A small CTC image transcriber, trained from scratch.
Training: adamw at rate 0.00079, 9600 steps, batches of 256.
Data: trained on analogue clock faces, 195000 training examples, 12.6 epochs.
Rows from block 2 of a small CTC image transcriber, named by matrix and row number. Rows with one number belong to one neuron. Each number is 128 + 24 x the weight over its row's rms, rounded and kept within 0 to 255. All counts start at 0.
After each neuron's rows are labels from the 100 images, of 14848, where the neuron reaches its highest value: "patch colour" is the nearest of a few named colours to the mean colour under the peak. Only what is clearly more common there than usual is listed. The data: analogue clock faces.
# fc1: MLP up (model.blocks.2.mlp.fc1.weight, 768x192), inputs 0-191
# fc2: MLP down (model.blocks.2.mlp.fc2.weight, 192x768, transposed), outputs 0-191

fc1.20 [103 104  91 169 121 134 142 151 138 141 140 169 138 148 151 113 187 130 153 103 152 128  83 138 111 125 148 130 129 155 145 120 114 122 144 125 116 133 116 114 157 123 118 144 116 153 135 153 143 151 116 134 127 134 125 135 135 123 114 128 167 116 140 115 129 118 126 114 168  93 160 164  96  82  94 102  71 108  96 100 130 155 144  69 161  94 161 164 135 117 108 153 142 148 178 103  87 194 107 131 136 133 120 127 163 136 169 131 121 141 145 128  94 107 177 143 163 121  75 119 142 142  76 122 105 131 196 160 127 164 152 127 138 101  72 136 137 124  99 126 115 125 117 100 136 126 136  98 151 139 133 126 131 122 113 167  98 113 113 164 170 141 151 139 117 129 133 145 168 111 137 121 133 133 146 123 135 134 112 142 148 166 121 142 124  76 139 122 168 141 120 162]
fc2.20 [125 118 139  99 161 137 123 132 129  90 135 135 100 132 102 136  83 156 123 115 122 129 106 131 114 107 138 125 138 100 105 124 147 125 113 143 124 119 123 141 146 109 145 100 143 139 127 119 135 155 102 118 136 112 115 124 134 123 111 123 128  89 136  80 128  99 104 148 110 142 168 195  80 107 104 126 109 129 114 129 146 116 112 130 156 136 159  98 130 114 130 153 109 135 136 124 155 102 121 174 166 148 146 133 139 126 198 143 157 150 132  86 114 121 178 152 119 148  93 132 191 139 105 129  88 122 116  91 113 103 208 193 130 136 136 158 126 136 142 120 130 160 145 176 114 144  91 164 151 116  98 120 132 100 107 167  99 105 104 131 165  73 150 124 122 133 120 174 112 124 119 100 114 100 189 124  96 118 135 124  91 126 119 108 126 102 147 148 147 160 160 147]
patch colour: grey

fc1.259 [135 129 135  99 121 127 115 149 137 122 163 109 133 107 123 103  63 105 127 136  94 111 134 122 155 155  79 125  98 144 142 151 103 150 142 143 120 105 144 106 134 110 126 127 103 118 142 160 145 132 125 125 145 115 153 111 119 161 148 153 125 163 130 130 124 124 142 145 108 108 158 157  97 145 141 136 152 148 179 171  75 141 141 129 117 126 133 115 154 120 149 116 141 146 119 143  92 118 161  94  47  95 168 112 149 118 187 175 131 191 177 133 131 142 124 102 156 118  95  94 123 147 153 116 139 145  98 108 168 145 114 152 144 145 134 125 153 167 122 104 106  96 131 132 119 192 113 147 153 157 118 144 116 145 124  90  90 132 150 134 157  76 144 112 128 134 121 144 111 113 153 139 168 142 126  87 116 136 145 125 113 106  86 115 135 155 114 137 121 122 193 139]
fc2.259 [118 133 139 134 197  94 132 115 102 121 113 123 124 125 136 141 199 173 134 123 127 132 143 119 124 145 130 129 138 122 127 126 138 140 168 124 126 144 131 133 115 125 125 167 164 163 128  91 116 131 127 140 136 124 120 125 150 118 159 128 119 100 131 138 163 133 136 133 124 126  98 109 164 118 135 122 106 131 105 136 139 123 105 143 123 172 127 124 119 145 147 153 125 102 119 138 194 153 134 151 195 154 139 183 117 138 127 124 144 136 124 124 135 128 123 131  94 151 152 133 138 138 115 146 172 119 133 172 135 157 141 131 116 117 165 141  94 133 178 130 140 152 113 154 134 106 132 155  61 129 134 200 120 116 180 130 167 107 117 131 150 141 108 141 131 143 137 136 121 153  95 127  51 109 117 143 121  13 129 144 122 133 167 116  97 125 140 157 136 117 141  97]
patch colour: pink

fc1.691 [107 170  98 120 167 133 152 155  80 119 123 145 178 106 112 127 124 156  94 118 170 127 150 106 124 155 118 110 107 110 119 123  97 136  85 131 167 125  97  90 124 123 107 136 120 154 132  93 127 156 123 117 124 153 112  98 133 150 117 139 111 152 111 165 149 142 123 116 155 157 146  86  89 141 147 109 109 164  95 107 125 126 120 161 149 167 157 149 145  86 138 122 140 120 126  88 105 127 142 101  59 139 149 119 143 111 132 157 138 169 188  98 127 129 141 116 118 146 119 116  99 108 140 124 139 119 139  96 121  91 165  89 126 132 109 112  94 154  98 135 117 148 138  99 123 122 119 167 146 139  82 109  94  99 107 159 103  95 128 112 146  93 111  96 151 135 146  99  82 136 119 142 148 142  97 130  94 107  85 135 146 107 108  94 105 106 157 151  88 118 166 152]
fc2.691 [154 122 152 143 126 117 126 115 144  90 115 137 129 124 150 127 137 141 124 135 109 127 172 124 124 122 124 139 114 147 136 155 136 118 155 116 114 105 129 135  76 112 128 146 144 126 120 107 125 162 108 151 151 113 111 137 150 137 145 118 142 144 144 116 148 122 158 136  95 118 141 154 115 125 129 122 151  99 124 135 126 129  87 145 127 163 121  88  93 101 137 152 109 112 130 141 155 107 161 150 135 124 124 160 122 119 117 127 136 133 125 128 120 136 131 129 143 136 133 118 100 160 108 145 134 123 129 177 152 189 102 138 121 129 146 173 128 143 163 122 137 127 103 130 106 131 137 143 158 121 132 225 137 147 191 109 144  98 142 135 133 124 139 137 117 136 113 141 118 145 102 114 108  65 141 107 108   0  97 160  97 136 151  94 114 153 138 144 176 111 111 104]
patch colour: pink

fc1.363 [110 117 147 109 125 148 161 129 131 128  49 142 136 145 108 117 128 152  88  89 149 162 171 135 134 114 153 122 114 104 164 137 131 100 126 166 131 103 133  97 123 118 113 156 118 157 158 109 170 152 140 181 114 138 116 180  73 122 126 133 107 133 148 150 143 124 153 147 128 125 163 106 109 143 178 156 158 161 121 148 119 136 137 119 122 143 159 147 137 143 168 117 137 139 130 159  95 146 105  86 157 156 161 124 115 149 126 116 109 129 131 108  88 145 106 153 143 137 153 126 105 129 132 128 160 120 153 112  96 146 147 114 116 111 104 140 112 154  99 138 167 154 116 104 157 131 146 123 180 107 139 100 154 122  56 106 105 134 145 164 143 192 104 144 167 125 191 151 130 149 118 129 118 115 153 147 126 123 104 145 133 154 164 146 135 104 155 117 113 122 122  83]
fc2.363 [144 117 129 165 136 135 133 124 119 154 172 115 111 125 126 183 116 108 157 193 122 116 168 126 118 131 121 121 150 146 108 150 140 151 176 110 138 123 124 152 104 137 112 125 105 146 124  98 121 162 158 109 128 112 116  82 195 157 119 117 173 137 131 107 156 152 107 112 132 111 129 144 170 165 112 131 129 138 155 164 107 120 114 157 116 129  84 155 127 118 130 142 142 124 125 137 143 117 151 116  63 119  63 162 138 105 121 169 151 147 138 126 178 135 130 113 134 139  95 139 124 141 152 143 126 135 134 165 168 146 119 149 118 138 136 123 128 147 195 119 133 109 146 146 114 122 138 122  81 133 148 202 116 164 169 123 145 149 126 122 128  81 153 136 115 164 109 111 122 133 168 154 124 162 151 173  99 110 119 147 138 110 126 136 165 152 124 143 120 153 178 138]
patch colour: pink

fc1.31 [121 154 152 157 169 151 124 106 100 157  93 121 144 112 115 129 105 122 157 158 110 162 142 122 107 128 162 149 107 118 148 119 135 112  64 162 114  86 106 117 111 171  98 102 175 119 163 159 145 105 114 110 110 152 127  76  91 100 149 165 120  94 124 139 109 130 104 137 128 115 158 115 144 128 143 127 105 121  96 108 145 129 148 121 134 166 160 140  84  82 119 129 162 135 174 169 127 141 120 128 115 148 196 132 129 155  70 106 147 162 113  93 103  96 131 112 161 155 134 130 111 127 146  85 134 145 126 131 111 117 153 118 136 135 137 119 112 157  95 173 152 126 160 161 100 143 162 147 123 136 128 113 129 165 106 150  98  90 149 106 137 177 154  95  97 117 128 159 143 105 114 120 122 142 109 132 131 136 128 162 148 147 118 118 144 150 125 135 129 100 183 112]
fc2.31 [130 120 111 125  93 124 122 108 159 144 152 131 136 135 132 192 143 146 140 127 125 124 142 118 142 163 128 104 151 125 124 113 129 116 177 134 130 120 131 138 148 103 114 116  78 123 126 118 122 193 123 129 120 117 124 178 132 145 102 120 106 213 124  68 154 129 128  93 123 113 106 118 120 170 123 126 127 149 117 163 104 126 125 110 127 114 112 132 150 161 133 104 129 138 128 116 176 131 107  94 143 151  59 124 130 137 163 148  90 141 130 127 113 136 103 121  96 118 119 137 153 102 112 159 146 131 145 139 155  97 152 132 104 134 109 134 174 113 101 123  96 140 100  99 121  97 126 116 135 130 120  79 125 150 140  89 127 125 126 130 147  79  68 118 114 158  87 126 121 127 201 131 132 125 201 132 130 191 146  84 136 112 154 123 119 123 128 118 106 138 151 107]
patch colour: black

fc1.651 [137 136 151 127 148 126 163 105 109 138 171 146 114 103 154 123 196 126 103 121 160 101 111 151 112 144 108 123 141 129 173 137 138 132 122 161 108 134 102 129 101  95 150 141 170 118 162  98 110 168 111 119 153 131 134  93  97 108 110 138 106 155  77 125 151 103 176  94 142 123  92 125 141 150 131 109 104 142 103 155 136 119  99 149 125 146 159 112 153 110  87 117 132 142 144 118 125 121 110  80 106 129 147 117 144 144 164 166 111 101 167 125 125  89  83 134 165 145 148  90 154 111 123 132 139 132 172  94 123 127 161  66 144 149 143 141  92  91  93 139  93 101 133 110 114  85 156 158 132 130 127 140 144 142 127 129 130 136 135 132  99 174  71 134 142 140 112 115 123 128 122 127 157 142 112  96 115 114 132 148 107 149  92 142  95 172 101 169 115 132 179 135]
fc2.651 [123 140 142 137 135 172 114 136 128 160 106 116 140 135 146 137  31 124 133 128 130 136 186 121 143 128 152 115 153  92 126 122 133 118  99 148 104 158 124 126 126 120 115 110 106 139 110 141 169 114 134 181 113 133 127 138 113 106 159 136 123 102 140 111 145 146 138 129 107 126 123 122 102 107 152 136 140 156 110 132 107 128 112 108 142 132  90 129 138 164 144 117 127 112 124 109 163 136 154 177 150  92 109 112 117 122  36  96 141  99 140 139 116 105 155 117 120 109 136 164 122 119 116  82 123 126 123 101 106  85 101 161 125 118 113  92 153 175 106 129 125 128 103 131 138 174 131 102 185 118 123 133 122 112 107 143 116 118 125 103  96 124 161 170 114 134 155 139 126 136 184 123 128 115 158 118 174  85  87  76 138 136 177 118 153 153 139  74 109 123 117 103]
patch colour: brown

fc1.225 [143 150 147 167 129 109 142 117 163 173 131 100 130 132 128  92 199 161 111 159 114 142  98 166  95 116  96 145 117 103 160  98 145  84 119 162 124 149 128 126 100 113  99 150 130  86 144 128 120 159 141 138 154 133 163 150 119 135 129 123 127 183 153 110 111 149 131 126 135 175 115 132 140 137  99 107 124 105 124 161 112 135 174 136 103 117 144 124  96  65 124 119 204 139 118 125 143 136 137 153 115 122 110 147 126 117 114 153 112 142 111 127  81 121 118 168 173 135  83 155 159 123 159 117 151 102 129 136 131 144 139  99 156 157 106 109 164 144 111 128 143 143 122 101 104 121 121 164 146 104 115 115 140 118 134 124 147 176 173 166 123 185 126  79 135 153 118 118 121 121 123  97 174 144 128 114 134  97  98 114 131 108 156 163 118 121 109 117 133 148 166 141]
fc2.225 [144 161 137 108 155  96 127 133  86 136 107  94 115 120  97 212  64 113 131 129 115 135 154 127 134 184 126 132 141 180  99 122 138 155 131 121 125 159 129 139 127 131 135 115 139 146 123  95 129 106 129 135 117 134 126 133 104 142 136 134  81  79 133 144 119 121 147 149 123 125 178 152  97 108 129 130 167 150 126 115 140 128 123 117 124 124 154 119 134 216 135 195 118 111 123 126 121 121 147 152 130 141 158 126 136 123 112 151 133 131 114 128 131 133 158 124 112 124 136 140 128 177 100 132 130 135 144 136 137 146 136 157  97 128 128 184 121 136 118 108 137 105 156 126 160 184 122 109 155 126 143 176 120 124 171 149 146 121 107 123 103  86 130 174 120 138 119 132 130 130 143 120  37 149 156 118 137 169 153 116 103 154  73 109 115 142 140  89 113 139 134 124]
patch colour: black

fc1.81 [149 175 158 145 171 156 157 138  93  93 119 157 155 121 148 148 158 135 123 118 116 171 145 111  94 156 108 144 147 131 126 111  98 157  96 136  98 118 140 141 140 120 144 104 165 119 140 141 154  94 138 115 139 106 126 116 146 128 111 150 187 117 154 132 117 151 126 141 180 177 134  91 135 107 115 124 128  91 155 149 126 161 103 143 117 116 137 153 113 111 138 101 109 146 108 103 154 108 151 134 132 143 133  89 132 116 129 130 176 139 138 112 125 160 159 151 128  65 100 115 150 133 152 102 114 115 161 139  92 142 142 113 141 152 111 121 106 102 115 156 105 115 142 151 126 166 191 123 107 134 134 145 173 137 122 165 147  94 143 172  96 200 154 156 155 106 166 136 124 101 138 138 102 151 149 125 117 137 125 127 107 151 115  88 145 146  67 114 159 162 135 115]
fc2.81 [135 115 141 116  63 153 128 132 124 146 128 115 114 146 112 124 134 152 164 110 130 121  81 123 157  90 156 138 131 137 132 130 148  84 139 101 152 129 124 160 125 114 125 158 142 131 103 178 108 148 151 138 117 144 119  95  88 145 160 140  49 155 138 114  72 123 114 110  98 118 132 125 158 140 124 135 131 160  97 109 153 150 166 114 103 123 136 132 168 146 129 115 131 117 123 130 124 105 122  90 113 105 112 187  95 155 139  96 106  95 129 159 103 136 110 138 122 121 120 172 152 117 132 153 120 132  82  88 101  93 156 142 117 135 151 115 162 122 116 124 152 145 131 134 129 110 105  98 124 139 165 151 133 144 126 150 147 165 129 105 131 101 155 107 116 191 103 128 134 124 160 138 135 125 130 143 119 178 163  41 148  88 139 167 131 150 143 105 162 150 131 149]
patch colour: brown

fc1.671 [ 97 130 140 126  90 113 158 100 145 111 169 142 137 117 105 111 167 125 129 150  93 113 122  93 107 144 108 117  94 120 170 132 115 113 100 127 148 125 157 144 146 126 160 114 137 120 169 148 117 116  89  96 105 114 124 153  96 110 154 163 104 153 153 119 158 153 103 117 153  95  87  99 129 126 133 122 131 161  96 118 138 109 117  84 131 110 140 171  98 111 151  99 125 132  94 128 155 147 129 134  83  95 167 151 139 161 127 141 155  93 148 109 134 136 134 155 174 135 143 156 149 135 107 146 101 128 143  93 105 129 156 156 156 162  74 125 144 144 146 160  75 132 152 118  90 125 115 105 145 132 108 111  96  98 103 153 146 143 140 141 149 157 138  87 150 151  97 101 136 114 146 114 157 104  95 108 164 109 107  70 121 129 108 142 130 123  83 116 179  91 123  91]
fc2.671 [135 155 127  98 132 125 113 141 112 159 112  99 111 117 107 131  95 106 121 149 111 143  69 124 114 147 124 141 140 110 128 124 132 124 155 145 125 172 123 125 126 136 133 123 136 133 111 136 137 101 142 146 128 117 134  79 117 144 118 122 176 127 129 173  90 116 175 118 121 139 126 128 110 101 117 123 124 147 152 123 127 130 114  98 113 100 128  86 119 121 138 136 113 140 141 131 115 129 105 137 121  96 101 128  95 112 118  80 141 140 111 142 137 133 129 140  85 119 114 134 136  89 124  90 134 132 129 178 137 143 109 136  92 138 134 177 100 117 136 113 130 163 157 143 169 155 127 133 101 136 148 153 139 201 166 127 135 108 180 115 129 125  62 122 128 129 106 150 144 108 144 127  35 122 161 119 145 240 165 109  86 136 149 132 105 148 126 175 114 144 144 126]
patch colour: brown; black

fc1.555 [105 129 110 147 151 149 170 111 127 131  77 105 103 137 142 129 111 132 122  84 134 160 116 110 107  91 121 149 139 121 144 139 104 147 155 132 121 139 139 101 141 142 149 126 179 144 142 118 156 119  90 134 136 116 160 123 122 121  98 122 136 149 122 116 119 145 115 119 152 129  99  93  96 141 129 119  95 148 163 134 108 130 125  90 143 102 115 132  79 107 134 145  73 127 159 105 111 149 122 132  93  68 151  88 129 166 162 133 126 125 124 118 129 170 129 136 161 111  74 119 149 116  73  72 125 145 179  87 135 120 156  77 154 168 108 108 132 114  98 174 118 116 131 147 111 140 140 127  79 150  95 111 149 104  75 123 140 141 133 109 138 143 141 128  98  95 154 142 139  98 109 155  93 153 141 154 101 164 124  97 124 147 142 132 126  99  97 129 160 132 170 172]
fc2.555 [122 135 112  87 100 165  98 111 126 117 142 116 106 131 124 145 158 122 151  96 121 153 140 103 130 151 126 121 125 150  98 182 112 173 110 125 136 149  61 127 108  75 119 124  98 156 165 184 135 117 109 114  56 142 136 112  93 122 140 119 125 134 134 147 129 138 149 126 116 142 104 129 184 100  86 122 107 155 131 101 150 114 117 114 143 108 135 126 180 138 144 132 100 145 143 157  96 107 118 142  65 130 113 163  96 120 107 173 135 116 130 118 103 141 165 123 116 110  72 131 166 157 142  96 116 129 100 100 114 147 122 130 108 121 121 124 105 103  85 150 135 126 157 176 115 135 113 136  81 131 123  87 129 133 103 149 157 138 168 164 112 123 101 137 127 159 118 116 134 145 122 120 143 143 134 142 144 191 146 115 120 124  79 127 137 109 136 137 167 126 107 165]
patch colour: brown

fc1.552 [163 130 152 136 183 149 150 129  63 138 118 113 133 130 109  99 139 113 110 102 136  89  86 107 108 159 133 102 147 113 118 152 155 112  93 127 105 152 151 144 151 139  84 135 112 118 135 115 109 150 101 105 146 111 116 118 107 126 148 174 158 109 115 160  99 139 168 125 136 157  99  49 143 142 115  96 121 149 150 168 111 162 113 113 111 103 119 145 104 115 150 118  95  97 133 125 144 148  97 152 100 180 119 141 138 110 150 129 111 182  99 139 143 141 161 130 140 149 152 145  99 152  99 120 120 145 116 104  95 132 153 116 118 123  92 145 166 133 126 131 127 128 114 148 128 175 174  97 117 121 151 112 125 163 123 135 150  92 108 163 120 156 136 154 125 116 147 156 135 116 112 120 132 120 139 160 151  97 126 150 108 150 140  94 137 115 149 121 114 146 194  57]
fc2.552 [ 97 146 115 108  63 148 115 120 165 109 162 119 126 120 148 130 123 103 121  77 126 136 172 131 124  87 124 123 116 131 142 117 130  95 192 102 131 125 106 120 107 120 129 124 113 119 114 134 128 134 125 175  92 145 126 113 215 141 106 114 132 138 129 146 111 137 137 125 101 114 175 176  77 143 161 134 157 153 141 107 150 127 105 114 127 120 142 117 135  97 143 155 114 134 138 118 109 122 136 104 148 105  65 129 142  91 103  76 130  74 132 129 126 145 120 120 182 121 118 120 159 127 122 131 127 128 131 166 155 163 130 129 122 121  96 132 100 142 109 155 125  57 139 121 107  83 134 130 137 136 134 134 120 104 159  96 129 112 123  87 144 148  83 103  94 130 113 131 126 132 160 115 162 122 141 154 107 178 155 139 171 111 155 155 118 146 112 164 147 113 102 148]
patch colour: brown; black

fc1.433 [132 133 145 111 169 103 121 167 125 137 119 118 141 119 139  68 173 160  91  90 142 127 129 126 120 154 110 139 124 172 130 126 134 133 104 123 151 155 130 103 157 117 117 125  97 139 124 141 106 125 149 134  99 140 153 146 117 134 147 100 104 114 141 133  86 107 118 149 110  94  95  77  97 113 130 100 146 118 127 111 168 136 154 147 163 152 105 163 176 135  84 124 155 145 125 138 149 128 140 103 116  96 124 126 125 107 126 101 147 155 124 132 163 126 153 179 130 160 131 107 113 146 131 149 131  96 152  79 127 107  89 112 115 137 129 135 137 130 139 151 104 130 129 101 167 160 127 129  54 149 132 161 122 111  87 164 146 109 124 144 122 132  97  77  95 112  64 131 158 109  98 121  95  99 115 125 120 122 105  75 109 154 125 100 102 142 109  89  93 144 161 178]
fc2.433 [130 131 117 104 100 134  94  88 162 132 147 102 115 127 130 151  77 115 135 102 120 122 178 125 131  97 134 141 147 101 126 155 117 167 178 147 109 170 112 122  88 103 115  95 120 111 117 111 121 148 121  58 125 131 123 168 115 117  90 125 145 126 124 118 118 137 130 125 135 117 115 175 153 125 119 135 162 155 141 158 124 119 113 129  80 133 101  96 117  98 153 102 124 120 129 139 169 130 155 146 143  92 162 147 123 107 174 182 141 133 119 126  97 138 107 135 117 127 136 132 126 128 152 106 107 130 104 146 131 145 103 127 115 120 130 107 106 176 107 145 131 124 129 197 112 161 134 126 137 135 148 151 120 130 179  94 159 143 128 142 159 131 140 125 158 153 171 155 120 144 158 149 196 119 163 141 123  40 107 131 111 128  78 123 136 107 126 135 150  98 123  95]
patch colour: black

fc1.445 [122  87 160 147 142 103 115 143 154 130  91 122 142  88 111 126 121 158 138 153 127 116  93 108 126 120 129 126  97 122 159 112 145 168 105 125 108  92 123 112 117 140 111 147 137 171 117 106 141 168 110 163 119 122 146 131 130  86 137  96 128 147 124 108 131 174 136 157 149 124 150 138 120 165  98 108  94 149 131 117 139 111 110 130 115 174 158  78 155 112 162 139 122 108 157 110 149 128 107 153 100  90 148 112 125 145 182 107 166 150 126 155 142 135 157 138 104 136  75  93 151 179 147 120  98 155 127  53  86 166  99 171 125 125 127 142 142 150 141 147 111 167 146 161 122 133 126 167 134 137 146 128 103 124  84  98 101 139 162 138 120  82  96  90 156 121 109 134 129  95 139 114 108 141 140 101 105 104 144 120 116 136 131 130 128 110 134  99 106 142 194 123]
fc2.445 [138 150 116 103 137 119 114 105 120 110 141  98 118 127 152 132 144 106 131 126 123 124 158 127 127 148 130 147 129 115 149 142 132 142 181 125 128 170 121 128 128 114 127 143 100 143 139 115 116 102 145  94 141 129 126 178 166 136 120 134 113  79 131 207 101 137 137 135 135 123 163 119 175  98 130 119 160 148 124 105 133 130 150 124  90 118 114 197  94 186 139 122 120 124 124 143 111 127 124 103 150 131 135 177 131 139  43 141  99 146 114 124  89 130 112 135 113 137 154 126 122  84 125 140 180 120 115 198 134  88 119  86  93 123 114 115 138 109 114 118 138  90 153 144 152 127 132  73 159 128 129 185 123  94 161 116 162  93  98 138 163 131 137 125 131 171 152 114 127 155 110 118 125  77  74 127 115 104 110 138 133 135 128 111 124 121 129 124 146  89 117 125]
patch colour: pink

fc1.693 [147 111 122 139 139 114 123 140 128 130 130 119 115 154 134 114 184 131 119  74 116 148  97 165 127 154 118  85 145 145 162  81 103 161 126 124 128 140 112 139 155 161  81 157  94  95 144 131 157 145 124 121 113 136 139 119 105 159 129 117 142 110 112  68 140 152 132 117 132 119  97 113 113  89  65 130 101 169 123  68 129 169 131 132 135 140 153 136 199 122 134 141 148 114 136 143 106 133 100 103  87 145 125  81 156 139 130 132 143 118 133 104  89 167 159  89 139 101 143 141 160 156 137 136 126 167 159 107 104 131  90 104 114 145 145 100 123 117 128 115 110 121 132  87 135 134 116 128 135 131 129 123 112 148 114 115 138  81  93 169 152 148  98 125 139 152 122 111 104  99 129 139 112 104 115 116 128 146 113 128 105 143  94 108  76 119 134 179 170 127 173  78]
fc2.693 [107 122 123 129 130 148 132 133  88  91 106 141 115 125 103  79 139 102 107  92 119 117 138 113  97 123 106 118  99 119 128 143 137  83 131 134 128 118 126 114 113 139 132 102 143 164  87 166 117 118 165 141 107 123 112 123  95 127 122  96 132 117 122 136  93  95 154 140 144 121 111 111 121 125 151 129 135 111 147 134 114 114 119 116 139 123 144 103 129 103 122 147 147 119 141 146 135  80  85 156 107  86 112 134  92 119 190 123 176 107 128 127 196 167 126 130 136 120 129 140 145 128 132  85 124 104 138 118 110 127  91 147 141 102 150 125 111  79 124 124 148 176  86 139 148 147  92 183 141 137 171 147 112  74  91 132 167 122 119 159 170 158 101  80 180 136 179 171 103 165 118  86 116 126 168 110 151 108 122 123 114 122 140 123 102 114 111 170 120 104 107 152]
patch colour: black

fc1.38 [150 136 159 118 155 140 146 124 124  81 119 160 117 123 111 123 137 127 138 147 164 149 136  88  86 162 106 134 142 129 161 139 101 101 143 159 135  96 124 108 155 143 120 170 151 106 130 139 120 139 117 127 152  90 136 101 108 122 135 132 135 151 137 102 133 129 136  93 163 149 111  92 135 124 114 124 134 122 131 150  88 152 126 131 156  76 183 131  99 105  89 126 112 135 153 124 137 153 141 161  87  98 125  94 157 149 121 101 144 137 161 122 140 167 184 138 142 126  79  70 152 145 106 119 119  98 164 145 122 154 132 141 159 129 122 142 108 132 116 186 120  88 145 162  99 122 178 113  96 165 116 134 182  78 101 179 128 127 111 136 138 166  81 103 136  70 143 141 109 132 105 142 113 150 125 117 115 159 143 106 145 110 134 161 145 147 106 146 129 126 140 152]
fc2.38 [119 104 118  92 166 132 117 126  90 113 109  83 107 131 101 161 180 146 146 124 146 123  83 114 114 135  93 122 133 131 123 111 128 102  90 121 145 124 105 120 145 131 126 120 108  67 141 169 128  85 120  76  91 120 129 115 116 125 123 115 129 159 127 125 120 153 123 130 118 128 114 108 199 145 120 122 100 147 119 109 112 119 114 101 126 120 110 179 143 103 115 195 137 138 141 137 118 166 120 124 108 153 148 142 126 125  87  79 126 145 135 142 156 134 129 127 162 130 102 128 192 136 158 115 136 154 147  85 131 105 102 135 144 135 124 126 165 145 139 133 138 128 166 122 135 138 123 130  80 131 150  57 127 137 103 124 122 146 134 152 100 148 103 103 135  93 159 130 128 123 124 135 191 103 135 120 114 215 133  83 157 129 142 147 141 123 112 167 126 134 143 159]
patch colour: brown

fc1.522 [164 136 138 146 102 152 124 182 118  91 174 135 115 129 123 125 212 152 127 129 125 153 130 138 141 145 146 111 133 147 152 112 130 107 120 140 136  92 125 141 142 134 132 119 149 141 118 115 150 132  81 111 171 147 123 112 102  94 115 153 165 101 107 121 135 144 166 124 116 140 111 115 154  86 116 128 124 110 143 164  88 123 138 129 156  91 172 120 148  65 111 133 134 145 153 128 121 141 108  93 108 140 130 118 145 175 105 110 160 147 124 123 124 178 148 122 100 127 152  88  88 136 114 145 107 157 138 139 149 127 104 141 141 122  95 157 115  95 151 180 123 115 120 127  92  93 120 121  98 140 121 109  90 100 127 168 138 118  89 135 128  89 100  90 146 140 149 143 100 105 109 177 101 125 134 181 134  90 107 142 103 155 168 128  86 113 134 150 161 119 160 108]
fc2.522 [137 157 134 132 129  82 125 134 130 140  88 107 116 130 127 142 105 151 145 164 111 150 220 143 109 175 121 137 145 114 134 145 123  99 111 157 123 115 125 126 119 132 136 127 129 181 111 112 146 134 116 138 135 166 130 141 149 114 112 120 169 166 131 170 114 126 133 153 151 131 184 159  98 131 156 121 181 167 152 110 150 117 115 163 129 124 118 150 137 152 147 113 115 139 143 121 141  88 121 126 140  97 169 125 147 126 183 102 178 107 102 138 139 131 118 115 162 140 137 134 112  96 175 166 177 128 134 135 133 199 114 133 131 127 120 160 121 143 148 102 150 150 143 120 104 156 114 140 140 110 121 201 131 173 141  88 144 115 141 149 152 130 137 143 151 146 151 122 145 133 157 137 138 165 108 117 139 126 120 151 141 138 150 136 122 128 130 217 120 143 120 133]
patch colour: black

fc1.203 [118 130 144 133 167 150 141 101  91 146 124 108 148  99 137 114 140 136  95 173 146 147  97 156 101 120  86 132 150 107 169 111 142 124 124 105  94 179 127  90 135 119 119 113 138 156 125 112 127 142 150 123 144 159 158  94  89 108 107 123 164 127 138 109 138 130 115 103 134 156 146  98 120 116  97 125  83 129 131 110 119 132 102 122 132 127 146 101 149 142 103 152 101 102 154 138 113 119 130 158  84 161 129 124 149 106 140 113  99 142 125 136 132 135 148 178 170 133 165 158  99 114 102 129 126 124 144  94 118 127 165 117 112 152 154 149  83 101 141 149 151 150 127 130 170 132 142 160 155 132 132 135 137  72 127 104 131 116 156 182 119 167  88 137 146 143 104 119 175 113 140  94 132 124 136 119 156 134 145 184 117 100  82 117 119 163 157 166 153 155 211 147]
fc2.203 [138 152 145 138  87 111 118 118 167 147 128  95 119 147  90 152 128 124 132 112 117 124 198 130 141  99 135 125 163 158 102 118 147 114 133 131 155  65  99 147 109 117 142  77  63 134 116 134 131 145 162 133  98 139 122 148 153 152 105 144  98 115 129 137 112 135 142 114  99 124 114 171 110 148 133 131 143 140 104 147 123 133 133 137  96 128 118 138 126 134 163 164 131 118 115 122 121 117 135 126 124 129 121 178 132 130 124 144 155 139 123 131 110 127 122 130 114 114 119 149 107 133 149 124 131 113 130 174 149 140  99 139 114 121 129 143 146 125 175 128 132 135 108  90  92 115 125 130 144 109 138 228 109 130  88 116 160 129  74 107 161 132 180 111 122 165 131 108 110 160 178 130 164 149 151 150 121  77  75 122 143 111 178 136 114 116 137 102  90 150  79  83]
patch colour: grey